config.toml
arch = "tc_resnet"
train_examples = 78125
n_mels = 40
win_length = 512
depths = [3, 6, 6]
kernel_size = 11
stem = "single"
widths = [96, 96, 96]
optimizer = "cautious_adamw"
beta1 = 0.8
magnitude_pruning = 0.3
epochs = 35.4
Rows from block 8 of a small multi-label audio tagger, named by matrix and row number. Rows with one number belong to one channel. Each number is 500 + 40 x the weight over its row's rms, rounded and kept within 0 to 999. All counts start at 0. Numbers have three digits each.
After each channel's rows are labels from the 100 clips, of 14848, where the channel reaches its highest value: "responds to" is what is common among them. Only what is clearly more common there than usual is listed. The data: struck, bounced, scraped and rolled objects made by modal synthesis. In brackets: how many of the 100, against the usual share in percent.
# convs0: first width-11 conv (model.blocks.8.convs.0.weight, 96x96x11, each kernel summed), inputs 0-95
# convs1: second width-11 conv (model.blocks.8.convs.1.weight, 96x96x11, transposed, each kernel summed), outputs 0-95

convs0.95:479614488499477543489445489532464565472520481482443496514488491521482504494444508468525486465557416523487500503502507472525474553501526525554553488410464454487512422586458496489410478511501540533437524487470511499482507555371485493535500476418518509510453461479524432475463539434499534513
convs1.95:469465454476478496504498485439541425461499553564462513433496559516560506577553526428453476533570506452502529459470539547476555464547509523467504517464483550505440516499570546481500463429461350513457475514487429532547479474493520492517505484538476479493499533552491484518520453531517482548
responds to: clipping (50 vs 7.9); text has "clipped" (50 vs 7.9); wood-like damping (47 vs 17.6)

convs0.54:418550491470496485559445503514522415430485481559452509509516456536455468438486523474457484431563495486565505452493432429516492490543431495540402552464486446493505449484500485488460485535452471489524446432513451461504459460461490431532536512498508481488499497483473489420426449500495465457
convs1.54:408535449499493447492451453477530527488488467512486573478511552521494524483527502466458539511496447502480524493502481528497506409546518497519538488497590491502458484503608511562482574408556543519492525572565516518597567547503538482560468540496512535505525491500487520523483502529499562592
responds to: thin (high-pass) (44 vs 11.9)

convs0.61:522533518366493478501493511501528436471573512412507506490490508502506528517534486524426549480501512345481526543553488466494511483529544428490489441510514494508505489415503539524493476551464488400527497465436490511466493498484473532473549505526474517506506536460519505443474404492551485474
convs1.61:542515518416548458510467490479519458546448414485446541508475525503496509491409500479446472506453499449466478497490491518501456526538500489506508492421520480601452504533491503411484478480505497404517486473516431464558458500437544462441505473493544478443526485531509601534512580530440502473
responds to: large (95 vs 33.6); round plate (55 vs 12.6); shape: membrane (44 vs 12.6)

convs0.78:531469493553556453477477502554476545506489503466488470511493423503468456464512457491449487534515451499536430483452536460519549487431548554459518526541505520505555590475480472499584415497507533573478497537478441504475535487498414497444447477520468529573498498437442460546461490459506421552
convs1.78:527453492471488447439498537493486450428528479495497407443445521495482500530545443466463483501439483474468512464493516499481468507430508468445473374503493423470463496488455445474428518532452485465469411505460504531423430446505491485483503418543440501464495488531475483454467505453484477536
responds to: repeated hits (44 vs 19.8); clamped rod (31 vs 11.9)

convs0.44:511504515456445468547479491406502497487513526444395490587496487492521497438490500494460506509446453487440513461419483446478517521503448505494516534537495555553392482471442553422467500491548447462538534503450468516553484450499494440554503527470545457490525525498498519537482509527522392519
convs1.44:529499499507516532496493489403520433500537505493509504487484540496439504472494508459509498490501561534499543471503473549481483519491509522571531406468487507537416532489459591599491481581540539512606516488487594458530580451505568442493474459463540514524474550498502420507504487512526473538
responds to: hard striker (86 vs 50.2); rubber-like damping (63 vs 16.9)

convs0.55:492519400494505415402512466479358477513552530522478499424452448472451495501536500487483517511514490478492553513539499472539403516523495433439486492516554499506538481412495478482518490502513494546521510507476487512497467509499478507507528532465481532500386507456520520378485496514507480526
convs1.55:436517474558539535367524513566506503459489517524482525482509522495502481495570483507494507523529472511517508493587496478491493470452496513499526536523464505520535475498552364498466527493486504492436533528472574492519550445469521479574500509435477488524487479503516495324469506497492464502
responds to: small (85 vs 33.6); square plate (44 vs 12.3)

convs0.38:506527488427475548481478542501474491513458502423501489483497579519477451516492459470426549453433487526509583484511530522501462406539545470510503440511423508501485434543492450465456451546488526391531522440516521462537509536482514447459411456529464551481471499489436465496432522511478517498
convs1.38:537513490534501437522508572493506508531531509522523512467508534541500530366503533408490462540528434514454458420498529525464541460496490544652509489555547474465456498522505553542521502442525448526491511438466424522513515507496512512515509565506525412494434500493536487472523508487510475502
responds to: hard striker (92 vs 50.2); repeated hits (62 vs 19.8)

convs0.85:451502465423507520507544493456489498465503485459461492533487526500476472338485471494489481537531422514491389461456490466494492502481526511523536451497483423484498472509350503464408541463460443486501523505496514511482440544447429495481510487443472526498493498490498479489481508469487502452
convs1.85:512502447488534482518502477516571470497564531492507563402534505520542515456501509375543524519491535467565498569509563538542549449517493496491494529479526559543500508490488571559479470494512337547549474521546553508544494543480507503518530496485525520535548487558493475524506457494544470519
responds to: hard striker (79 vs 50.2); medium (63 vs 32.7); clipping (36 vs 7.9); text has "clipped" (36 vs 7.9)

convs0.69:506492526423438529530498492488491537502494471494542514469539462498509373501480502487493468494519471503521527509523457521484511536507436464501504482491539511437509478558450427516490484551518457541320497546479537483491477458471401555502530493470508454554493509479497569544424436503477473501
convs1.69:508484495471411499482514511493541507504499563467468477504539556498485414509479500467512513496487554498491489518445530516500511498509502545497499506484466498442482503463508340501486510485430475527386506356496433501515520496514400523498490490515482483550528496512478488475613496488516509446
responds to: large (76 vs 33.6); square plate (54 vs 12.3)

convs0.32:516518531519467532515565488471478457502429536488472475528490499476463509404568494499493486492487476531535528492422414488494481467527503524470478468598500524517508398497455503490457524468501436496495535466517525501496486439510412400576469533547542453491449455481487503464429446423503485439
convs1.32:531506500489485520524471522436489563425542524567513536464500561515542499511500445443528525478424535544476511514477513489521523481551497522502479507514541400521470479483511541482482550497493525504516467501535472428501644583521518495533494430481526576509548466569552499531510526401487561532
responds to: ring (53 vs 12.8); clipping (34 vs 7.9); text has "clipped" (34 vs 7.9)

convs0.7:482483577541527523454488509502439472509543397480575506532416500492543550494515493446503552495505479543498510537525372502505371484512502524522487518524531464502488463479504497506514492476535476463419497461489495512506476498544415527490514493516501543484544499504505386435485416519559511501
convs1.7:532544480483511511505499493515423502508496410455489450421363523498513502504518508484482496501502465484492513515507500512502329438500501482505496507531499517529494499501525493487468490494506516466456542525533511497551496467486437515535485499508501526506510506521500436435478307494492495492
responds to: small (87 vs 33.6); ring (69 vs 12.8)

convs0.89:513475454459473545465561521510547480452484531548489477470379454547490471492464489513508517534415523433504400531496442530504517501449477430536439509540439483447511490493462492506439484503443430416509463531465527516494498481469462524542457461515453458481452559584470461523467463475519493487
convs1.89:548454467527532436505496541498490492503499538515519579472477429525471508384512515474494496513515540561507484524457452487497447455514500532471446463433535527502492496496413537508516448597425498501495474447537509488463445483559473510481452458495523524521577483396530532498506514478513382504
responds to: rolling (71 vs 19.8)

convs0.83:554494500493531525534512495509512509512335509526516507494540507503493508489500490508413503516481459533467451516487548491502509573432418502523506512534523538494494516513518492484472523424505472513450494496504459496500548498566535474508502487474436506342505506527491522514524512532369448440
convs1.83:466513495474486537480510505492494486400497473403461494446511496492526540521551524525408511511500434504492501522515506535500548494535512533487511513496553476595504481508511488492530506516483502497490564549492544517532505537444503500543477490585470474494575296509530519472432535483488470515
responds to: hard striker (100 vs 50.2); scraping (47 vs 19.8); shape: bar (29 vs 12.2)

convs0.1:521490454513455523459549492511481486431519579468535519508471412428529508493516500552475487491529510507390505481510508443462486392513445420497525495468478517495468494498416455391509515476476401501422484490502456492449479466563516520516495468423444490547508457500525516481500518466493485496
convs1.1:453513380510492473499531479520360486458520503536514576518494538500540456487475519435489557528504535530547524494525494510517524401507481438535503568522514478616551498503410525484521481524555555471502578511507576519517498498485473497492540527444508535533543530477515495503513523522517454483
responds to: medium (67 vs 32.7); string (43 vs 12.8)

convs0.21:403444497505604533618505450469528525483508509481527528497547491495507506507474483459487507485475507567498438423466533516478537509467535560471505530441455429540507583556485512454522501486547469563523496475506490511493508490521583496474487434492505560518548493531518564548565595476498509523
convs1.21:459466479495415478375469482477460479505481435460428431464454542503414476491510506451472463486490481367492455509521461507524441489503500436473496464463479498515509509514508441528510495497484484450486510492466477494499446494452425461500509500489498441423477483473505391442500447485492510458
responds to: repeated hits (74 vs 19.8)

convs0.74:467513452548509452455502550429572531577559512568460517525521509479465428503496550519516475549457503448528465487464530497462522478502503463553509509567512495513403453391536412526501551539515495519470498452467462525517477455487546543488510522502525550524489517504519473392444502485482520580
convs1.74:461485499516515488424506554516480516493507512608437497454519555501474542547499450485478479499492466494529486443424491455514508467536482513476513516469541487500506474493462520511515611511517477519528452436424400477501563522465509489490446490478473423506517469501500535406518589424457415477
responds to: round plate (49 vs 12.6); thin (high-pass) (40 vs 11.9)

convs0.46:482493497460493467476467543518489545486494481508484490529498503457499479530448515463467512493583487495403508506492505421481511473504475524489359473491512450401456438514437573431450511528454516446465541445487478492441551471410551517584560539469532513523470502488517457496476509454473502518
convs1.46:483547528524529480389591438509521429575500437500522499544484540512553492482438494526491489512446517471525443498561456525503504544494513523511501487540427439503567493515523502466565504488532468455477512556505475481544511453521458492490545524429542460485441537459473505452521468556507626473
responds to: bar (48 vs 12.2); bouncing (44 vs 20.2); white noise (25 vs 8.6)

convs0.4:379430498530494475476491440533505442463415498503480437507519424506466489462474515510473504415546424524543497435464478437488481526456459506517476525486529395558457480533479510502484521506487512552516464503466495470447519523484495462497473495501421505464447482486537455387492500468521461441
convs1.4:474480489469450515501408536508518544471455462506533525535501578543561533559453518499468504520472447472455525567524533512515448502531502462496510448536500429502502503502551458475453497496494539469473580582636561529468521470464527510492500537478474584467554548545486504521489499582481564528
responds to: striker: soft (93 vs 49.8); mains hum (36 vs 8.6)

convs0.62:475517490529510499522489501466537484527558464606487503485506487549526511546486520474468513525541556481450523512534528581503501486495612447494517535519481440487502594522596570401527438543488628536512536490543422551530490493532485479460494447498513499495459508517527525487537501536530500513
convs1.62:469435496435515489455509480488405491466492531452453435443449486483490509489462559430460460503451455513508499469483466492483526507495495481422462450513488488505471483537531468537502471488444437496510507501491422510419525439450465428501478521496459430472493491439481445444461502509468389405
responds to: repeated hits (78 vs 19.8); wood-like damping (46 vs 17.6)

convs0.57:537454470526567495534521501519484513498485485518522479532521480471513554491463553583460537504525485464445469572466495513441506481475488494321513523491481445493486460512492504345498523425552499496501567519474393525457467526507486546489507492510481517471509484469501526489553527512490504486
convs1.57:503425482505426421537485516463519433386479478470467545483496509550574495542518528537427516495468501496524510559440497532483497444551519476444498515436494470519471501509508475348448527537492486464487506455472493506524591465504451464448462446536455503489532561518504501530477484494493478482
responds to: small (86 vs 33.6); rolling (53 vs 19.8)

convs0.41:536458485528518470558505474533540517551543521492494427550522416485478589497482476539491429524513490416481476527498522467470393409516501554459488532531508505458494444487442546491486511520529510454493487421441458486469502512517503592521470490461473540470487476452563494531500444448449520419
convs1.41:481496462505505491490477495492538493481517512544499532477600498502503471457501480499487488476504520516499518597469539494497492414572492510412493519438487485511461509496466504497496527513512449359494442452514588471517534494490492601509483468421491579546504546472522586495527389508511503498
responds to: small (67 vs 33.6); bar (44 vs 12.2); clipping (38 vs 7.9); text has "clipped" (38 vs 7.9)

convs0.33:468492457469501528481505478544511466552513591480426461564489485484526440471532494446486505516413509428466503472485457471477539456534471412473475540448512499457464536445493458426478591518395507466478464529463490462494506423502460549495545494472483476464459491441438490483493500461481471421
convs1.33:409494505534475407475476475496400500458500431513575494550495478507502492494448480532396523470500471518489480384564499459513460511457502497502448573494491452488610510496497504510521484525581485492514500497531525454537446535524481515434560562457483521502546489531494543536512517512451476524
responds to: repeated hits (71 vs 19.8); wood-like damping (53 vs 17.6)

convs0.19:440470495560502532493578479476499481468491562520473509535527509472560514456522431478484527496459459513493547450493522469512494519490554538579497431428524373516524542519506463475435593440500568477467463449466470504484534503509576449530500429508538497472464456502502427519551558502496494535
convs1.19:529420493370477530444510509510452495491484454430519443514486446495462464496479454505527414511498523385487452480510483487496491522510506449410490507512485436499485511574490494491444472579476455473514449523488539560477493504452444506487506400548431515468475487492496471444472473526504492457
responds to: repeated hits (48 vs 19.8); clamped rod (35 vs 11.9)

convs0.73:564508503498527512439495539544535480471516453491499456486471475462478510398498471488486433539465480498525334463449513543474479533477497500525500479427513374475458431513449454461433542486470522480508468496464496528563520518499432485503416437495487474519478518560497482510496495492482513484
convs1.73:568509495503522487526506548571509561456474530570526567494527483538570518456575492494568519533524476547481527537448591512494526440535508477547448517579513557502492509503502497495487492550504474518480501498555554515436468535532547449529493419551539570512605463444490504479488466502568506458
responds to: clipping (76 vs 7.9); text has "clipped" (76 vs 7.9); rolling (52 vs 19.8)

convs0.40:475468461487543444465447518430544526556538522511437531540491478497418509509445504522552481542457499477481491491446477467466516452512508574502488541569543467530488462437466576510496495532431435479481485488453561510476449507447501526539483488491428549485480479479464550471393486475496557396
convs1.40:464515463540467477386508506508466495471560446520477480504542498453438507465472390507489516512463502446503502542549556493546510444506457459345474511479512445460515473478480474479477508474542479541554405495523473441438445495456535499504470484421516510555512499517443508487516495494506461478
responds to: bar (86 vs 12.2); large (72 vs 33.6); one hit (55 vs 20.4)

convs0.80:410488517524439523483512450507451510522513487550478487496523474534484526461454483537450477443395465501504472504469512435541534565458496521502558421484468485457519538520476447548431491491471351494524527504471441563456454488468461532518477480541458467506449487501443514476497460448480433505
convs1.80:548457507499478489539560600406528512463511493510483498477487510503407485519483537424570511490430459552499491541460444524485480482522495527491499474473523509480481478493393488539515459483498475499486518553450482532448469443507499551465477529535465480513444467380494512552468523421499468593
responds to: striker: soft (81 vs 49.8); scraping (50 vs 19.8); square plate (39 vs 12.3)

convs0.16:518543520322470486538502500482447507558501481505469487468513549494525567490525478533511479498498513567528496496488559495509426503507548569518502487541424509513501503400494472509498499452427465451467495478472545492497506500478493468482538538503491491491531527472572453355466475487488500448
convs1.16:509503502454529550482534538486519414464473535335444499499504489499486543487537465495509496497532498484480498443444504508492590498504499486551476529522465480502473496493483572441480513428513490467487486536501501512501501431536514490523493437506533534515472480532418387466361490485508510532
responds to: ring (82 vs 12.8); medium (60 vs 32.7)